Weights of a small image-text matching model.
Model: encoder patch size [2, 2], fusion encoder width 128, fusion encoder norm rmsnorm.
Training: soap at rate 0.002, 5900 steps, batches of 512.
Data: 97500 training examples, 31.0 epochs.
Rows from block 2 of the fusion encoder, named by matrix and row number. Rows with one number belong to one attention dimension. Each number is 128 + 24 x the weight over its row's rms, rounded and kept within 0 to 255. All counts start at 0. Numbers have three digits each. After the name is the row's rms in percent of the matrix's.
# q: cross-attention query (fusion_encoder.blocks.2.cross_attn.q.weight, 128x128), inputs 0-127
# k: cross-attention key (fusion_encoder.blocks.2.cross_attn.k.weight, 128x192), inputs 0-191
q.14 081:119119088071151080159072116113126120097117116071130096113139063171120151118110137083153102099127171101136141102123117147124155124153113137087133168099124136123095163125112105125111131117153137096144111155147086120130085136114109137084139145114153130152139115098114137144106111164134134129168160144119110163099117149106126145120114102156148146103111133078124099137118100143120128118145
k.14 070:180096096118129092080120084153090115145130130111141074113139177088111127111122112119108132166140167096125112110132114142162103123087191089139133134114082111123152116116140105129133124121170144120139138099142124167140112127108128143134107117130111100112117166131162158101159100141154143113115131133110080098110112115135152137102101137094167154153097144138162206135121128156148133126172098119108146160128183136121151139084114075114158159095150103133141158148132114143136144104160153104175128120145138127131131093137141174143123124141127099143137108137105126130107153111111131158
q.15 068:164152109107099134151156066131142093123119120153133175143168165108128134148146109144105114134126156094113140132084150129144103134115136118166105128233134143100139101092119139118122139097102101127098126138162122127115116150130135107126096170128125155070144166091117121106091102112118136123082159115131126147092117131144142161116121114134148121137119169104101122132122124124143162119160
k.15 062:118125122145087150136112094093098134107135149152142088130152171128086099125128115147179127145107168115149154082161096141102116091149169124118097141141125130138174127148130136142117135130119198120177148111115090134098140160129125173136129135152167119159128130097112123171118137133148140164138135113117122178109152148174120097147133098125136088124101120094101155110182125154124141093129113116105167139181110144126172119092118152149141082107179125134117161106165089109154147148120109100139152119122140128161129132140134094124162167103145130129112117175117130147103114124122112133
q.16 073:132095132143160129141137125089092128097115127145125179180142125154113123117115122142137138140099130159138094115102132112078120090104141109127103109140079131114087120141167085118103135126157143145109126153126167160140105157125092122167097131127118080109111111133128139147121152162156102107087166102094098094121142131135127121116162138156087122083140115164104121155192134102137122170132
k.16 091:140075122111084133154168088151118126120102139134172158118118156143150122080167097141173153143116155121114059146070157143132143153119080100139127114169174153112131181119115137109158110120133134110137091143098124129148094104164139140149150116108142107123099181166095140094115121144144098072139108103140134109136120156133131148133131145163112141137156131122125107120099107130143142127104098136140111108159082154143127130133109145149116116112126136173138103163090170138149106123118078159136120144111112129125133097168149144115144143154098081130093120092120109152108123146096125146
q.17 067:164128167110119148115132120128111131168150147111119114106139113115139136166184151106107104088121135104121113122120152107099107116093108143123163116184115107172128109104076127098145105167157161085154132147126145105125150132136151159067110114149107090153126135111119159152099125179151112145137108140141172066116121104151123133103111147126148130119160105110101099119137162161113113147131
k.17 088:107155114138169115119130124157140091148134113107128143126120181180125076103110135131131109128070119132119176113106121105136143097119166124124143111112154116123166126129067122117140121133126081112121149162119118107170105144157145113164136118140114117142131146157129137082136101118146111125120128124115154101104152124137146143110137116086127175107155136130178092057099122124111162167117156109102131091113141174114132140177124186100115096120111141137109140127101100130144152126138136197116171117118122099124142146169144170115128158108143134168140147118109105177144132150141141095
q.18 083:108097145121115119101116139131165104135124097142170183142123139097142134089182124143133124121118131145127120156095135082146150142085173120133184140133159142147126105121131125061124119107139120132092122112134165116117118112134143118122167129101117161164152188093124109123170110137100087124107144116112110092127088134117142122120114101110114195166147119130107118148169159127111109113123
k.18 098:137146146152091126128163133156143109133078140171152127144105131161172139084166114076177153121135120165088144179099149088128163115139159144137129164142146100081116125111126116154117082124145126101125142153138129091140095134128112145120147107174104108076094113158094148104130105152152109162120124140107150151104118080131108109112140165119121118137180144109165115072098144177145117161127122117086129150169108135156095148141120184110127119131149121107145087120129164126143137144103100114145141122130097115151123139138139137144131146108122106130101144112119133139125157116146107179
q.19 068:085132126135139148115126115094142135164129121127112170139184106103147117092131143088128101136142110153140086144115137143109119191131125154096149112090145137108148116113109200123136127135103099135091144110108118147109146116113163090143126109113125173163134121171157132111173142082104133134134124140142101166169171131137174104136123096102120166131152127110149097124134143154104132136086
k.19 087:160153163130107112123124110168169116134096119155113108115135099132140117084103137131120122119149121145110128118134153115133147081116083111098126150131135093147145127146136126145129115070159172114108141117080104120085127133128162104134153123126153124139135102137166119123168115157091115093116136127070157174123115134124094150143107104155122095123127116139129123092118148112175138124113083119149146148097147098131135160067126214121118130144183108085106134164100143130122108155103106104156110136138154102119092148111128142135166131120184131084104109124115124103107120132170100148
q.20 083:124074107124123131111094146138087137102105112098145118123093128099117153121183104148115099140120157136100123121105138130128161137110124161119182112145131092139121125118152082107091108138110148117129123131163111157123089170149095099138149120137140164112141151075120141173185150134077091103125191140139118112132116132129130141120111127121124156132152118117117111116184135097120089095157
k.20 102:142137139116128108103114120111126143132125126099114131177089130153133124099153137066138120139106090132071145136127138102091156145129137101117128130172134100124111083096146119149122114155141110140136087133159154094145189193127142127121152157145101082101116109110070120149125107097164089168087105128114150111132101111141098145144159167140145131118176140112184123128161116111092148136149109136153148122146103142136068165148115149108127118146157115127146130089165142136147116153119135117125148103091117120127119157109098147169129120096095086155134151118108151154144133144150113159
q.21 074:128131085127150110147113105144137116120169119112109090092119137124150131146112108146138148107136127075150122161159138154083088143153134116140086159105122139077102144095148136109106110118185154173164162121136127103113129109109137131142132124136102066112145113142130138142120122140107104147121129154134135134107084164111126149118136100129170103084095112144140098136117074108111131189174
k.21 074:128144130170142121154139146136115117127110162111089152138157085166145141166117100112074107134099127114192150137089113150176132113140113113147104098157102158138150124092143121095118132121115118081149105086099133160158119083154129155113114140130100146156153123122135111118132146138139172111123111137119154107144159166104166138128131073147120161125145115162125174117155122139163116143125081113111095108127115080129123081095136148104108148146087101108166084140139104129123139104122148152093117127152123145177137172174090110121097133109130128098103119149154151149106105128115109116
q.22 073:105113123113118129176131153109161074098138148158131129105144141161085136111162097140145156137119145151174127111168102119137103102145164115125063134127103136138096126159167095109117149182152113097127142123144167114109147110156128136151135126084150089135099124141153131124098121089099129166104114142117130169114105147117131162147167152127120135127102148153161126122088117157162109160147
k.22 087:180144135114130071156131145092091164109129164143098157122154118122141181110106099176082115133129154147166080135114144130158107127132106105151121160130098110116141141149115139118140169107086101122115158145069130147103132101127129108108150143150099111129112097154143131150145165126139126128155093112174102106163112108092142079138075136092140135151131115136143133155065141132124139166106096146101139137153136111160117135139155131083122158161103126131138136095144118130114081131130087128118144156151132148129114130130119107079118155140120083101113118128175134111147100123094140156
q.23 075:114125106109121164114108127128139141070106162140137130130059151148175142087133092114134120123119081149116151130176107135109119155101111086108163129126107104097132144134138123135123139144169168142087075131153141107112153158142136122158125178125149117159120093132111149159121091098115099119148155145161148153124124092117142115156081128139122156147145119156168117108132083146145130117103
k.23 093:190133122129111096156119188172129123131123145112136140150144077136088097115099125120137110123124114156128121151147099141140114119127120144103138129087115114123161151113129098098133108151129139170124159119124146122103144134105143110107164098152167152121128112103119156114153166138076095174125147115157138178177103160142108108178116124136170168121109092097164110133164176135119141136129125109145167141168158094118153151068127122101133099131133119161132133084119131134108154126149131106103138080150145097132127152137102120114152155140102116112094169139099129133109105122106189125
q.24 087:134094153120108099125126139157072120123111155126121106108155133110128099132158155132119125140087095139120096130143138115138117087033101138134151139131156103196108086180148136113159150143131104132151120174135134157146126152131113106105122105160112112087159128112129183110120074164132110115142133124112125098123131109122158102145153108140131118127144134129156138149122167126123138105082
k.24 097:092142100117145146143169086083153101129136135116105141099116171126146132104136135157132088099138107127102097160151103128110156154114132147151160120093147122111124090127101161090149159151091102098134122125126102108159117078114141095137129131145135128149140139168097171112074112159164074129110144130184098121096093115169146131151159172102114151153170143095133118123145101113163146148112110117104127114112136149118146102176119171092109120105116137154126098138081107109146133135147114115136145094132130116114149130148156122146103111114148117169174115096165115143163132121153141094
q.25 087:119121143098145158148135128126130157151090128137138133139133160133127154077154146133081112149110145144102090134103113105143124143080124150132167101127152125110097105142136098105087133101099120085064087123115131133114129154131149084131125153095160134131101123106122111079130114124161148128105165075112080127165157126107101140127111144101105157176163124114150136117147140149133100088094
k.25 098:153119133134085123160130127169106134116067102126154119118109104094124117077177172117172145131102150131094143131126133097120122118117140137106157136152115085075149110117101135116116131139157163123129101154113159138115124123113134139089178138138160079113121076127115142158142104118149082161145168110091158186139099115144086114150129131124145111144155169116135100098138142166116124126153120142130148136142111127121083153150106124114154138182098104114109120104135148103149094156141108106130143155147139149175113152110170120138164129134118079114144146130081122111097114143157090137
q.26 100:113086099142133119112102142081138097123096127137133142123134128110114130081148130127092144106111141148129135112111129090124157110129131127134183091128130149109147087124097107076122118092107154118054082104146139114108127191140155094134112130102174154120095139086112117105170119113113105120079146120125122159159143166142136118125112150108143178151133094132108120121144111120136108089125
k.26 124:160137156129114137139142139124124118150116135161148130168104144158146165105131133084150198120161133137131121152097130089104119130104106108091132139157086109120131096094149116150120131127106139131109132134118114116106117151110127145105156150149153101124102095107101139151138118134115103171147127101121160152126094098111094134114124155151130121129135139111190111089117151141120131151137078133121163173154119124150100209108111143127106104168168102108152119071114173088149101115106128117103149109143136078143102129111095165119184133151145085127122106149093138103115113115170125146
q.27 076:105123112102128114133147148150165138132170082127132145135116137158111113193113117151160131140146147102152168136080085126141135115146132118162064091089117154117103157097133135132118156129144136099161144124119122122130175109128116172148147172131146107128133160168154111177120114120107161162135111113116159136081111155129092146124145160122165105126110136141143157135125137083161109140158
k.27 096:094116119130127146095134118150141118119121089116158124114117147112156103132175127146090131133113146149142089131057131135137122105172119132137130122162113194170124157123138111139131132094160142095160134125122104178128100127153141143157096122105133144122121139101148093115125128087159167084095087170122096077130158138080143146108087125111135085115121153132130138131118113111135136136124150147163079133125110131176120098149175108110121154133088158123121148141161094105125122120109131139163109164100116176084114141114120092152125134090138139156132140091187138145103124130129088134
q.28 064:096114135110151134115097152138102157135153143121104144109146101091115128126148124127164097211194115137147185101157133112114108143116140118119099148117093086134174116137129166130159151101128111120098096111157128097120151124120154123159144142127108141155127102119122158112120127109073143101125139117141120140143160132107101130195108128138135138143154137075137101126126160126138171109091
k.28 072:159123102126156116152150142117168104133140176123163138124128127073162147118132106135122092170155115115154122110116125122101104144145129069091130128153071117139123119135161157142103127092100122121133132121139123116137128123106144121102154120155119136127151134166187143093155133142130175124086108113081104106131158187134154142124126093141127117130174053111098097085088181119120119119089135132170150103115133128101138123134144179122123073127177117150114100104125113123114085125135137082149130110131151116114147117112123151149108148147134171152106148109125118111133104130164126117
q.29 086:104120152115099105115163131149106089130115158154143140111131122140130104166121120132135131167110149127146133108146158120129182101075102120119115126098155102178149150134127114146122133109129088167139128131156162144120164102121111155111151101162097095078111123109151132112117097151117116147176104120142099123081137136111133057124134100111150124072135179104123154144109138141155149108166
k.29 117:080124144120134128112134114080102160130170110105088110097111153097171103140141150138114110102130121121151109120140116128121119157145144169140129143119162136182111110135135142134121167085103112106154118107131091130170132102099115115148119124110115149125096168131072149150090134111155135105139136102161093075115132131141131145148123165118153179129149126130120105137123101135149143139126102139092107079090129145129150069180139096119145169094122156113114112153126105146125141108133114096177126155139093165090130118118154145142088120092146137143171109097131129171187136129136090140
q.30 115:131107139120086121111157110149101158116126125143130086108106135143154101181107153141123143140163142123102148099138133166135131094141118135154086176139095115138159139138139145143141139122098093167194097131126113134159152111138090127135130128187095096100138130118098135154092095147095140117169114111157156143072139141141085114145111123118162100086135166113132102134098138141160140135126
k.30 155:099122111120140132109120091111130127126182134076127105123146131149145123151094135111099077108135102128168143100158104149109134117129126164158122107106152172155097136105138142164128152117098097130110102111131134129121145095118118106122103128107128158121121161142135115100091159117109172122120138146141108088115121141114182150137133117110138129121145126117110156159133111105129130133135170134129086072100141094091143072172136103100148149083089143156133149149134085121100174112119145122133110093139092151095148117113157102157071081079136152177141120142167141135159101126134137095
q.31 065:108137140118127138077139135127121121142102135121120123128143158116146131138128170099114083100119155088117158117113098101151131122132117162105148082154117132098155129096120126134152100070117187151071165092145122092106115147103154166130076147107156183130095137117096143100128092117093115117142112116144141110128140102124163097147141164172137129179144081132112126137130132123135120117136
k.31 087:126128135152148134100104136144175121130106107116127140169101131124080116112158166116184143130118139152124145117160141130154108119110090106124114143126137087139115149101162128152132092166178178159107148102123091109098124136093123160116098104126128121132070128086153118127140108124138135176069138094077142137086112131133119159129160112126170142127141144113138118110115165100125094075092151124170184154164131143107140179106124121166162101123155126148128143122118149137080128130146124154140163117102157106138156130127147144163128158146120157101122078133143104121102130127118121124
q.32 071:151162147160111157115140157128121149107149154151109094087108110146134107139100130122124152137148086134109083127110116144127100064127112131082112086123097101151134094106148158138125121135105138096149094109123154150087195131137126089162135139131118130135177104102148118132081114086133097113123107131124161185147148190122159130128151130131115142135105158139122143113133134100137143135162
k.32 072:138073112136104097142156120135092154156108134113102079149154115185108124126144113105130118136133111139134106114139167127148089139183119165078138138134122062128132127154125121082177073109105145104130083175146120094139134136163131187117119110116183138150088118137122100132133174113117095141146109100069131122128112133119104114136121124132157085124120138140135115118112162124118169113099140140119148156108137116146129097181140110143115149098130130147136178148116101110108106166103140131157118166128127134104098169110114129128143109135133116141155146111136123148111095148094174146
q.33 079:125116202156111148134139130168112085110128140123162116157149133130133124143156114125134081128102110151105135151122165115163097126120185085081125151142176123153133101119148166074171126149155098137136138132123136120141126120173138155110104110117103145168099129145156100141123133161132111165120100177099140119131152115127128091121118163166118109110112114108164103143099130152117154137097
k.33 078:122101137134159072136108193137150163119114136095136122108123139130150147144096138117125173096113111089135097128074119142143135152151079091163082133159145185136132098139156112124125099117172104098117157159097104112142172144106103121085116096130120123161120137152118132106129125166113143149163136127109161113157147136124106164127132127131146140152109153068155126135118143120093102157143120108145155151165138112096128120096132098144115143140106134138182105122086105121125118124103125154094140128094141103163096142145108120130130126110126138165126082089137102061145151136124094150
q.34 091:133134179142160141092128102129099071099140147102158072157101113108094126149168083104151097171092140148114128141118121123188134118166153085102149154153160118170120121125147135123165134151139155130122124117141130109107125124144105153144114148108123125163142128139128091126093149161109104164135148181096117147130082152123130113132131120130120105083097107152155110117107101144137126115110
k.34 086:132058093106171129116120132130159171151078176112128102123125119147124173091105118111150168157130120145141105175144135156151119130130081092168123124132100117128133113118131150160133140149161123107130144147115112110148110129089116093081124121175136138139131110134097149079152151129126166126182153098141170133101134119140130108121100124146157181134134148117127142118123194137143120173138123102116151130116122136118139156120128165141134150112134116101158120098124096114127101114100086170117142114097140140120132135141159123121129176112174155148147091084160107081133148088138107122
q.35 109:119115132118103123100177097120150169123106143141102108132106123127129140132102164159103141150167117104095100127128083137152141140118086122119151150112078152144140098127127139144114145170145115114114125133115136137128140122117172116111105141184119114125132127126136133091074136079141136145138140134153116097117160147121079150115193092113170112139156152120107120161195168143117128153081
k.35 091:099163159062097145108104133142077119108174116113126153123166173132112119146138099122119090135113131142101131130124136165152128144126163161068120104103141099123117156135126072076166101103105134108124148142115143149143106145173141174112103154123095118107145113107142084115091123118168060112119100155099151135125114140094114145132137149127146133136108132142122133165101118161100132123132114132170090116139107111143149150145106085125133118141121133144110140132133163116078144129165127157147107140141107102129145128088097137142127121133089111087117131172113136161158136180145169132
q.36 086:130123111115144101109122173142158120095093157116146138163127115091116125117137143117093146151090062174123127130138163159125178129119176103119120136161108157154126141139130141101148082153091120182113117118097068103101140143153133114164105067106138128123121148162162138093115146089119134138107131125148138116140172138130137152143119110130113120125148105111140130138119178131082150117122
k.36 078:120073124136143122146079160125124088118105119117129130097139155126143095125134123128157133165099110136163102171084130116104107111160125148158111144116129168133111103117149161141143153105107116130124119113116125136101114150120120099078134114136135099152133123126095153101115146085091068109120161107143164109120155161145153127132107147113153113144107162119130082151120122152156143106108115121096114162126109166126127116124180167101126153150146089184118163095184139131143165135125094134156110128143133148148094152112147130094121156134158131144131118118144161121111084121126112222
q.37 069:135099092122100117111118136075129134106086118154106116108120145147162114117178145142170141099120111181152109162140148155181123123093107126153162140106144131147151109119124115110103090139154125133131131132129142117113195150142150141113110119094130150122131117158115145104127122094122119163102126133114135154146145089096093089182091128152126155115135078155120157115161101113087169107133
k.37 072:118127126082136067119115147123149108091109149093143109082148144130123137138088161174173093114112168162128141126074127136133110115112095148150138103149128159124111125124066119088140112122129129136087106136126132128121150136134154089089111175117105146131126106126108095109102170104158104120169153125116158119118147152113132168113147146098143145114113103056153150107137130123126093108144116095119130114127164087116109120161112178133140161088139091142134098132137115180113135160129108131115128121149157180165145118125103145138172135167137080133124143103137153132119098135133146139
q.38 070:128131199151150162089104110133125141119142141101146146115122092083135119143162094142152161157126137124119125145144134151143144130163133123138111138106145117151142098091129153113097147125110105106073144102138159094165134089161170104135134136104094132120130116145153112142111134155107158149159125167108096110105142114087146140134109075153114140080131105161109142192120114112151113170135
k.38 066:186149120100119122150137132088118115165115142141093144124146135131134120108129157134160133103124170100084107109149178167127111180152087117109120135100113115130151122104092118133159094102097150137127121105097150135139128131188122125129096097100148155132154114149134131141111170143096120139106143164116152112166098093148116144137118156127134124138170172144100118108064210134158124128100138112116095100135124172098165110085155134136140117107132132093147093112091139081112123114129099146108170126140132108124125124134163157144107153108143164156106087123152127102133133113118122147
q.39 105:120167133101195131149099141142127100164175149146138135136125123133107125095163126073142102145111145127102153170107133086133134121113160120151138097150162090120112107151122132141108122121113102119189106104111168124116154101144118170120139146086110103106100169143112129150169095175162149117135121137121114159113109108086136090122125176146118140124096116127147146113100087135130140111123
k.39 083:166141054165137152084122174141129157123127131120137175162133135127085138111115148098135170087111151115132141110136083135136126095110098121119132144145141152123153106163091114135154133164171137116141144126154139121142113110134160137094152116153172163129117094097149157121201157132126118128154122114162097126134112114133113114138147110078143165125140141125120131143116147095117149185157152115183157129123167136105138099125153099120126126115137135146146130106071096126085125142085127169105145095135113116147119159154149132148136117111164127124118116093118058125154107127131113136
q.40 111:095119083085121140126125110116128129100054134119108132163103096130118146117149148123134118149136087158137107112143125167141093122153162146117145152125062142131099135130148095114131111189116128133128150108116072128130142151106135138126110126125160131136144105130173123110100142051119105120116155135130127121140144161129140207157147098153106138166142141099135121109111148115098122152122
k.40 099:153154120116122127139132106152107087129122121128114111168171107135127134134111117110101079155129119110104112131140107150146122084153159171131157107131122117146133139125165139112133121118102161110145118098107133140114126155155133136116120085152107132122123132120096097161138097112146067091132146143124162098143151122124105101123094125124150115125105151180172133149121115129128125116077100138063095172107097135120102136138147097079134132152163081103134116107157121141117161144147078180118106166136120100121157100062115122142167168132110125105093164152128177141157140110144137170
q.41 084:134136129136143112126162112141138093164104122162124149106125157113140116145085137132142136133110122113117115166071132099134125130119125135149092124122143089133139116125096166153137173142129081133119151142125152167162162072142133099130147141129103124104085166148135139120124095171138189165140080114116138131129151108101096063101173134125147103097129149177158153159113112129139152139122
k.41 079:104123178162132144125095158104127119094140163113100145113135100184116129122138165137113160095075099131096124148102128130093164156137075143120120169123130135153153143154152085142126130107153089146160137114115126125108086139127143148113123138124098164165184104158188122082148178154136112162123122139073112145118119160141115156151124117126145121128133144097112140153125138129101119148129140135186124126118154113139186080097100102138098102112108131128127115184100134125108118153133122123138104099100110120122111129120109115121126126117151134115176099096092104116133105150172103128
q.42 074:155133103148107130142132086154131129082101142145121103119151108149126130168161133160137162096137108100136104137137103151103120122084121115116122109094157116112118130111112099125149153092161166129095107143138118131118126149120100117132129133109042128101162099133127117162145082106156111097092135139090151173116148115122097158112108148112085140119113126139083112093147073119172115142101
k.42 071:110098115176124118109120096139145128140138147143138115132112147122113143145141118104099126195150100142134137115135139115075071119103131118142148157132129091111172079117140141142117127138163118103124133101167136122152114094110160114137136152091132119080106141105118110168118088140146143180123107128110103077135142128139130107113123146141098124126160127158146072107167098127101106123102171148091161117137110122108106163141138099138105103121110138162117162149141120104143143149155169101216104086139150119149118160145122119125104105116131092171121132102142091172166149103137137123
q.43 090:126117085155146139172118138094165116139187075142120157107126124111124112127136129139135130127127163093100158147119121093135136116148175131164112131126153110098124129150105133131125123087125145104171132115120142086134129049118124129149143134105136128136089129131099124134159096167123135109165123131140158127128087100100130141089112169096133169132142142152117170110084120164148083172120
k.43 072:120144089163133149123169127109153129107131097119106154146126106094113148102173124132106170129084150134116110098123109102123108110112128119114172143146145134117120144118102124113133126140162113158119119129097135148102089114126156134148139125115143175116116124120156191179170163144153120107100144126130039109143105117132105126133168155108120146122156103127134160126123152105169158129129162170139104117141158105117138117084123118137082135114094122177136170141088092153081102096124149135126111159109130097103178104127116157151134110138161109148148152115117104178115098116147147094
q.44 107:149139145114134110100178103147132114123108138119132171106105146123174139157112094141129147117132166116126101082098146133100142135132111104156104145145119119125127118142153110138122162161129131114110139124137117163153158171172096140152126104134097123116146120170095146112126095106106123129110175140106100142092132132180132083127133081175135084104119089161160072138163119111129167090135
k.44 083:132168144129132140098138151152104108139130136105180203120143147152183138115084141144092109088135075146145128124141118122106120125144109103146086123135153147140115108119112132132155131160109102159085167129140070115149162141116134110145116080101100141121148126136135080104086145125147124159131119130131132130147145160170090155156102145079162122149135096113145109159071115176124126131131117102140144115149100144124125127121104124151136150148113154152135142159129107161166116161157143137131136142143121156111091161105122120104076110101123119113151115149118167122084174108150102162
q.45 079:085145128132173123103113101160150120109118141184110162137200158132134127107163100152122142137077141151145103089134148155137106152122158093125131142059170131143146167095123079082141144154122131165088125125149147094141160140142101149143156152121115154133130097155126099137148101136150132137113106117113142087136156114134108125139135119114100122126096108124126141102136094150128144161144
k.45 076:110101161147144110144075132125148150139123116128128147140137130105116166149070136118133163141141118111140134121126111094121089127075065121161161163127123201130151089126147126133128146179166131140165147093180138111133144119099149127110147173176138125145163137146105136136176130143133152145121137089134112095143143170130139110090166109118121136103170163110123167091143149097163103117118106126117121137163151103109162143150113115156098140118089135102103107124132117115075164119139125122118141123111140100179106119136126116103155133155097142183151117127103113103134135126138121097
q.46 091:146127183133093130080134127101100125105117146108155079124131089123156128167137133107112119099178152137124140129128159174101130087122120127118130148142128128118145082148105109126169140155134098159107113199125117121115116129156079102130105099141068148138142162130133140121133089102083124123157142134123129167138151135130101104099159164150145091111124102134158091122141166136127151142113
k.46 077:128112085150173131140117107156121124132120158113133108142116155123136155116128149125105097127147061166107136172131170154119137161146134150114108125103125125123099104123117069134128141106122099108130154156108114092165155135111144105134131135139072120135137173116137132088099152142105087090128103100104117117092127109128079127148100136150169073140116140084158128130134126158136128122125110116104165153147113154124129132131124130136178162159114115127116172164147102160140103183124110109175122125106124127100116161085119097129083118083156110144117185115102145131130148129172158156
q.47 094:113138172136126145068148104114108111131153150139162149112166125126165125095116120139150153131152118153119109121137109140140147154149067104145136131139134128181160100092195118129096155141140100152059106124125171161160128139115149124128142150143145174113121096124106076102094158126121130128145124114095079092132158136137110108122141103114140139105122103145110118134143155102155159120143
k.47 075:095131163090173099145081136130153140097126142144149176081129149129137074122073157130138171126134138134115142113119139138106157116139092111158120120132127179151146099098151114147119128153115168142137146098151106101115161143128127141104094164157143137165125120169085120113154142137120177111100151131130124161153140128138118166143146099181118145132121150062156104143142143121153114147107130111159140114132148096143145125113084141148134127122113139107142104129123135129116144101129095129091144126136116165164103114155139099111127119108089162142113107187180122056115119112144112097
q.48 147:114167116122154135174128135105105118123151169151109126137137099168145136096081094155142118114120088141132127104161127096108132122088126112155137092116133141088144115112153096102124129117114150096130132142138130109119137132121091159132080089105157139126127116182095094145125107206129090094112117121118142165125107139130106147130089111157127077164090119144108134113125114178141166123113
k.48 141:091154110144130164124136162159117096151157121137124090149138115110140133149095151161135149148125135150105133163087116119138160104129144118154180176156124131126145149160141124128132131145181112149158197124096152136139150118117133108118130134119114097144142138133061117145177112148134101122107138139137104133123173138143166103130163090077138147116136114142151140101096122131128149128135145134146167097124120117097122171123117125126084102138117123173110163106137118179095116156141110116120108146124148089168164099131139186118122145193087092116103174114127162140159124109114117119
q.49 126:116132128171153129116144114153120132106106095138142104184116115116142089142113141120162090120111136111109124155110130118131128119163148158156099135143144157110132128172134109146099135112153165112079134112152122180118097149107151128142116129138082112135178155119088124152119140136099123126082217151112113125096082140141101116109102151167102124116098091131113103113160129091156116128132
k.49 117:157122138100154105132108146160113124149138141068159153078105166124126132135134138105121095141170132169114137113126112109100154163136151117137115151126175136118147107106103138178128160086146130105101119104107141160155092151155128105137157171135131143122140132174153129125184143157161128125141152166130133135136125144104177118174140130128105126150145136125170099171145186188133123134139160150163124103153137164125107145134140110141093107095114150186142110098149135175147125133148162140134145094075124138120097165107125165152100087125132158140116116134099143112123132122122122136
q.50 121:146134158153089132111128106118131130108150071135105135122106146072118120135156124156154123124124177126123085156117101122108095131101152145130135134060093078157098119122113094101156136187134125133164141114128134123179147115101129152140126162092112125106136132101121094126157107116131149133125108130106109079123161134110121149135160107096137123167121123098073106124132171100089133127115
k.50 131:122106113129104152135093137110150120132135121153173113115155115176151088129143083138091136124117139116114133166119114124135132139123130163100140142124088116121136141101137150108157120150109152114162145114120110110136048113151130136133083073100091154115134129135068119103128153124151137128120121109103179125119168119140125113151109104134117090107075090092107087102091145158117121105131143111119131117145133147149169100103138133125159141098106135096135066153148133111135126131069116085176112148121161108135095149133154133128105129119170144132155128127113101158080065146112112131
q.51 153:121109137150140091107104140155148126130142083134113105130110113085134103144128129143166153104156121143152091139123151137136133131083165150166101184116142141174129120086137138125108135115110110202100106136123158154119143121135151121136139151148095115108176172130153166097106135136145133165108073126134098122090138084130142074080147112125122157128105095105109130117158135143106130133117
k.51 139:125131142102152109145173108150086147117093110124134122125072146143127132098167115123116112167087165100144129124129150153071162181174189172164083102141142088118133149155140132092124112113104113077136114172141088106103146126151125117134134122138146097114125110138168123109112146130156108093111066131121106145121139148121085100157126113118126118102092124099132131091102101162146109117121122084138148085139108123126157114139144115099119145132106125154084145177104172154111109153098144128148108092124145124147118114133134161137142108151144095118106104140111159136101119147142124112
q.52 146:121086150081104114160099171133088129132080120122134113139125148124124132139151149105145095134127152099156124158165162152120127140102128157132136127129133147156145130158128147127103107107137120112152181178103163177134154103100159147130130136176086107121119117085141084135158165140118138123133151125110099104103106150105136106142146093100134166087119147156070115142095123124117134149166
k.52 142:153128081102107183122107107125164110130145107143181087131141118119128117119124120133107140134127136155112081123142146133124149138135092175128136178131119132136163132125192128114160139156150099170134141124134144140135101141138123124151112118107128131132096144115116099087148178093118143115065149149131126149090139118163138178103148153139096121074100125110183116125159121162117096094103105154155172185166146149105135151100157088135122137133117099137151163100150129103124151146136174141158107135149117135166087131152150106130102120117146108117173143128157140096110110141123122112
q.53 121:116124111096113124125111092156153109137136140095125175095134144126148164123144113128129160140164091153139187104139155136139137106139131088131089112078110131133139131105120150110165146134138094194163112151151065118125158151145135156125131144104171123162127138123147153116139124142106145118182101127121151173138152091113154132117144124122146063120121096128153122132082113157145098115137
k.53 133:111111135144117123131144095137120131121128083148076134155095084112097178100118116144113118138089112114124108100132125116172140139128066105169150148092135087115109158132142118085134081156122113106120138121157065137123164119150103115113096111147143164108142103128135131101125121148111131114129086107098091164123125109126119127124081122113153120148142158125102131108089093130121097087169092124099085126128101088090155126134120159115129123141104123096116075180101150143108124106130103154072091104130149087100167127136150161143114124148143116093147130118128135134132161133141100107
q.54 150:139141096093125147168126105127134143092113143085123151119080139162110180114091086108083184120129141175111132116099113126110128080130107120111147120108106143104120107150111144123150104119118146113131151102153082139130126146101120160146133129068156123126079103093111137147144159097131119109142144136180145172134130135134129178175125132105149141158095130123137102117123130103143156094131
k.54 136:114152145133101097125123127122098122122150111152097148118108112140132159135084110173122107123126097111105120138172107106145081099082085114146149118161155149109119142115123123115131107119147123129174097112155102115114184112118119152137102098140143150122128158134151150151109117112100118120162106098110140095168130094129125101085112151103126108105125129109121122087131102105100100109160127116084104125086118098147143127134081089104145159146132131048114079122114152142100174113134070156137155108165128118100106155092123122099133161095110139086136126141098105135158177118117117138
q.55 098:145146113173157154126149124079098175092121167125158128130112074157148136109146105115108159125134123156111117118112136115128147126161098115099182155130140143089124147115115131133117129138158157056148146105123107101117129168156120093127144092116128176132114138109111111158121124118173136144073145144143122134165119128136118151114082109135142108157140108100151179154104118145103139142094
k.55 104:168153142124116087103110195148121108118116155130143126119146124163116109153113112126149134094136113124140151115108050114139079111109110114122152134141157167095132140109105155138128125121099173127127153054076109123091161126121111166137151116093123126144124123169117124155089085107123131113130165157118096134146150143171136112084141149122090159126129091107136144112154179120118124141117151125146140111064118134145137153128103125128173140145138137110127133118141133146111181103151146178119159125161117141107114132084116107093120139098102137120155134122115112111170125138182123115